Rows from block 8 of a small multi-label image tagger, named by matrix and row number. Rows with one number belong to one neuron. Each number is 500 + 25 x the weight over its row's rms, rounded and kept within 0 to 999. All counts start at 0. Numbers have three digits each.
After each neuron's rows are labels from the 100 images, of 14848, where the neuron reaches its highest value: "top examples" is what is common among them; "peak at" is the part of the image that holds the peak. Only what is clearly more common there than usual is listed. The data: drawn human figures in many poses.
# fc1: MLP up (model.blocks.8.mlp.fc1.weight, 512x256), inputs 192-255
# fc2: MLP down (model.blocks.8.mlp.fc2.weight, 256x512, transposed), outputs 192-255

fc1.339:510487422524492512486514528485506496524502514524455461454518497482485498521500523528536518486544479517496496490477549507498479525515518518542510459509522495513554519505475540503494496492497498
fc2.339:464526459506480497492532476542492508469509515485526507478529510542534489479503480492486489490542496498495496492544495495503487454486475544506506507486519516485510481535511492467502534501489423
top examples: bowing; brown top; lying
peak at: middle right; top centre

fc1.260:522490441481518482450483514506490508463477496512483495480505521468541475519552469476499538537510531533553532475563482502484523510502510470509506496493526487500521488542472506533516531500488507
fc2.260:491483542530505454469500500505509503482514467511540460493469504508428512495459499499495462506516477485498530518488507540516478510492506485510443543522526525514509534475488476493483454498489471
top examples: lying; grey top; bowing
peak at: middle right

fc1.503:438529497528501476498495471519488469534487474529468510512527506509469469492512519490475484516486484479505513475515521515486457500505509484517559533479459464505446498494465519480467472496512503
fc2.503:527483497481485504512533503509492552521493489497480507484508516523459523530483517503479488486500498456508512502448528511515541535515491469522490461504519532549539545472578492513504499493500507
top examples: sitting
peak at: top centre; middle right

fc1.421:490524474460506474468506471541476492549460517498500523477507556468521496490483503517483491461500533475556491488500497450527503514506494516476542498485512541514552498506478545484548483536534501
fc2.421:524488521466456527457497510477556471469499508501519486502519502510495526495464502507475514505489554525511500490519478475524537499454538481516449515492541515458440549512477509495525486471493500
top examples: red top
peak at: bottom right; top centre

fc1.446:481514514515517479528563496451482501495512536520500499498447521513500471494517523505502559494476568487446494477457524463505475513509511508505497490526528538498488508504521470474477526496470526
fc2.446:475479490496544556482521496505475531475463474499456501520471439522481516499443498489503508540507514463506512527507529499515495521528476477505488497495511469519479534528477522508476542525450507
top examples: sitting
peak at: top centre; middle right

fc1.66:497490465481483546506504470543525528493510480504467467490510474504538484524491474515452495496480526524509498478498503481489472459524529521505501512474473516490417496545501491515479494471546510
fc2.66:484534519482501479536486480495526480476491473497488491530558518498517481523492520493513477477510488420521438471502487512521523537461506541492531461491531472539505537482478504480505492471488479
top examples: sitting
peak at: middle left; middle right

fc1.329:490517486457525509451551459486497525497492490494540513429475525508518516508464490494525467503516484474516440472566510485493532549507524480570502501489526474492507488497562487512469491549501515
fc2.329:507504480533492509494488543511485532490495479475463522522501442513476495478543479535558481506487521510472509507513532509510534491470477507492455503478456501483490487518486453528500504503537486
top examples: red top; white trousers
peak at: top centre; bottom right

fc1.311:479502509469459535546505511502510507531477488482475470475514528490541492494516499499486512481508495515517461485503467531522485530467505541540457500533477453498515496482522443508480504487549477
fc2.311:504532496468516538522526509510499514503430530505504480472494489477556469455518519524494552510466481478489453531507480517537472519474497523480482509519474517499495448514496504500495495453512465
top examples: brown top; lying
peak at: middle left

fc1.498:555532456507503479492488496499524516501495517533469468533483527480493500537501515509486504515535501517565462467512497502507498507526537503474465490442464502494505493470514490477501529507489471
fc2.498:472506566475501525528497531485499480507506467494517557506509505517534517507496447515491461529482486491443514493529492470466517519501465480529498450474524471518478512496483478558498479487502554
top examples: red top; green top; arms up
peak at: top centre

fc1.90:474509493491498465496518517481486573498500482497479509499493467534473474478473525502502491557491462508503551508515482490507468512522541486528530511541504500491509459533508507543468509492476474
fc2.90:519511470478524532507511484499501476527492493474522453547517527502506504550508524510516491478525484497513467494499463506497535530438501536506491509450473487497501525464510491482487514497515535
top examples: bowing; lying; teal top
peak at: middle right; middle left

fc1.131:489494538517530473493456510550498483498547474492466490542500457483523509561489495481502501492494497495554501461487515533515523525533485496493510488529536442531528543531479441553501476542506534
fc2.131:541488479510495536487519512526471493508490486476533481516512485539460487480485505469479538445498519513467496519524453495519496485450512535498515452474462499487468466499509478482476476488521535
top examples: pink top; grey trousers; white top
peak at: top centre

fc1.288:522500495508500506485472525482528496490508497543510499554500472465446479522461463498456448486503527465464489479490485531553506519490548513525495469501496474484505504474440524439513505494496493
fc2.288:485482482510517473550520487486493511503492521506471464520494484491524534509485533512501466493526508481491539486478497502469493483540484461494533525473495520507480497497550498527544485464505506
top examples: pink top; hands on hips
peak at: top centre

fc1.227:533532464512503503526505505473524506485526511497518500488519473450498511502502494507512565469501508517476520465495509514506504464497501495472508485494496492501449480489471511448529505555518542
fc2.227:507507509524492492536552506518486465503459460504493524511531526522501502470502523498491456507466513442518504541492529507532490516497500496462497548508521505506555496526525491485514480474513472
top examples: brown top; orange top
peak at: top centre

fc1.481:496492496539476541519491543463506524496502460495546502470495494500479470583510460505501492503492492534515488478514518509469487519510537462483515489508516501489524475497546539461487530485503481
fc2.481:535492535497482538475496514498491519483515479454530503489494493489506503468490465523502483488497491467486525510550529540446500518502472499509488476535563480513509517476531500540492523465502470
top examples: lying; teal top; blue top
peak at: middle left; middle right

fc1.83:472489489488510478495501534474499483465558517508532557509477500511526493536501494481513506473491447505538522469474498481499505491481485513498516525487530489516492506499487484483506550496453522
fc2.83:530493551487467511506533481509521485548443462523524460534521472482479498490542521512484475487522546507494488511543453504480466504510521492487512492523480512518511507535504515511494464525503478
top examples: waving
peak at: top centre

fc1.93:482466490493488473529499489515476500473508452494517493522498540475547474516497469543533497533495490468517524523500503515488495505521467469490468518527540525518513478540490498508475494505456510
fc2.93:540497499496490486518477492480475518536547523520509499545549507510483505512521511531525481505497505531473492455501454479513508510477462507480515471468517493528476517499480501522525470489472497
top examples: bowing; teal top; lying
peak at: middle right; middle left

fc1.251:508510497464503502502469530460463509511448478492538525474510481507528457500527461526480498488506522513524506492550476554474502497486500505504507471505481513468539447493415516473515506519479497
fc2.251:477490524513540488480547493518487511484511531536493465491518483520497501523468526505519521473502464486499567466515442511452496493476489465511505533503565497535530513509490519464507513516516471
top examples: lying; stocky
peak at: middle left

fc1.159:483512457539460510492470518466489479508494460521510513515490502487500499476494533541480498503490515510532507523533513487444472552534507523451523517482472459492460461467507484533495520501477486
fc2.159:504472498523513506509496525495552484498448505489563488506534444498466499499547547465496491486466534516531488507471492563524540478483496502451450474469441483475515493492481519479503476477518457
top examples: pink top; thin
peak at: centre; bottom centre

fc1.336:481478438491494500480505532499546523477488527541562535469511545478456474478480476480497496510503501513485494473535481514512497542487489453512491520465469521505513529496480484521472493501492490
fc2.336:484515503506511516503491528495513477510548513477548550501529548472507484518471559521542487516493496501501569510483510471539483549513528532504449515536492511514529503496499524555466513486526502
top examples: bowing
peak at: top centre; bottom right

fc1.505:500526488513486504501463517501502508467461498491530536478506517476484465464525500518532506461547501520519531501455481488472532466531499510500495490526517496522520473483477538492528503506464527
fc2.505:477496478494476485484561490491467508526515511488508504508462491486494536480477492523478517506468521469468490483537504513542468514484511496471512494463433491463524514519506473544493486530505506
top examples: pink top; pink trousers; handstand
peak at: top centre

fc1.149:497515491501500502511526469513485507501488465469462506529438515514489471496508496470509492508534519479483496466501457486469517511449532495545474504523482414490472517522489511498471512483466504
fc2.149:518501497509492513481536542480482504476490475504519497454544490503468521484524481473483442514496519514525507457475498500469507541465482521502528487488485523471536523478470519479516482514477509
top examples: brown top; brown trousers
peak at: top centre

fc1.328:503514527482507469498476491502482489490496468509482514467453502516535504485483478514520503450507506547525482439554521515509483506502481494499499528488506491517497498533486555533520484458492531
fc2.328:467517497488486491474508503486503492534535514505483516533525463512477476523484534467511517565511498462499499461445441466467480488532510482503534515492498454482522508482536448538471512533525459
top examples: lying; orange top; handstand
peak at: middle right

fc1.331:536487507481489527517482449430544538488512470504496532525490495505533542461496456508487520497476510537531464499491489492522465509513482544502523487475538532503459485482488542501489497506528536
fc2.331:509539527457510516500488526524485472489527509471505478534530467473486515520476500513485541497493492516534526541502494415482506515472470463472507460487479520527511491520486503501530528481531493
top examples: sitting
peak at: bottom right; top centre

fc1.200:522524478493571501448493521488475532515494473500475497503489488470512526478499495456497510457478532539531506495458520486470505473505515526531501539470470546494491525533493514506505469557510433
fc2.200:465506471533507496517494475496508463467476525469488497487469507533463516503466449458450495504499538487503491414480509467499479503567506500504539515538471448502487508486480484459504549457477511
top examples: sitting
peak at: bottom centre

fc1.164:539543533505485495544486489495492481498484473519507540515464514468522507508499492508482497512474517511538539507503454476507515467463475462508529527510505466492495473547491520483491460494480535
fc2.164:489489465527481530507530488499532499547530513487520526516546499508517560496510534521479518472521517521563499486510488546516497505511534541526474495479513519501482504492525505542535544480513474
top examples: pink top; sitting
peak at: top centre

fc1.394:508511499493497548472534492515490479504513520516514479500485524522471553462527515498492481479539508481540494507465499505472495534488497502477473489465548465485483502492472507516458484518507507
fc2.394:447511485515500524518508527492512469501494484477499520459488481563492509417552493495502458489508500551523481504519488475514500518531494533483427460514499534504469523523478502482552485542499516
top examples: waving
peak at: top centre

fc1.436:522493506474535467525484478487512484500521536545465513552519530508507488490466502510475498505480507504514521521600504516449471514522531525517496480549482471525470516489502510445497481486484530
fc2.436:483524502491510479505498494498467461477485490472529534489485512513512479506502513526510523502486492492498501483405515480535491479508449493508453564477512451478536515484500477576490520505529506
top examples: lying
peak at: top centre

fc1.301:495547468487480458483532524478518514465525479506542483512507505481502524543493457546471518484481492534521520519455542509510539506465497491448511496495532496492518510480560463501488505470500505
fc2.301:474512521533516491487542511522435495486502535492451493489492487519499462454488507498480496505483482481529495479521479533466441476489482512522495521565462454487542429527427493487499505502536480
top examples: brown top
peak at: top centre

fc1.166:510514509498499499455464488499487522515495479510484491504504528498533500494491493471456480519531506541495507541511508544473495500489472488544508503502436490507470510478476495518503498436509554
fc2.166:487501456560519484521452508505490452499529503472528510536530531524517492529495505494505520470478516494505479543503477513483493470494474500496523462518477524546464514431492512488517476485488486
top examples: pink top
peak at: top centre

fc1.220:466494503519466504484474475522508531509492535505514488521533456501509500524496459499519563500489468521461473474465504494468542466495531531517548484500500507465510508476512520477521510473514499
fc2.220:488457494475455479507520523434508543507483499534514494500485479505524526530473455477498525485501475493470518506551507479464476510490538496518525504504484501512503526460501540521490515491483532
top examples: brown top
peak at: top centre

fc1.27:481485535490492484579512470491455480498497473489487494478525466546466496476509501535520519519481491489485500487503494428513488478482501494529511497499506558501494539526487486478478537512504512
fc2.27:508501513489491521542510490492482527478487560532471477488480482451462481473472515498465476487505530459538520532471468493536478485512488513468457485488547460542436493540490491537518539481457523
top examples: sitting
peak at: top centre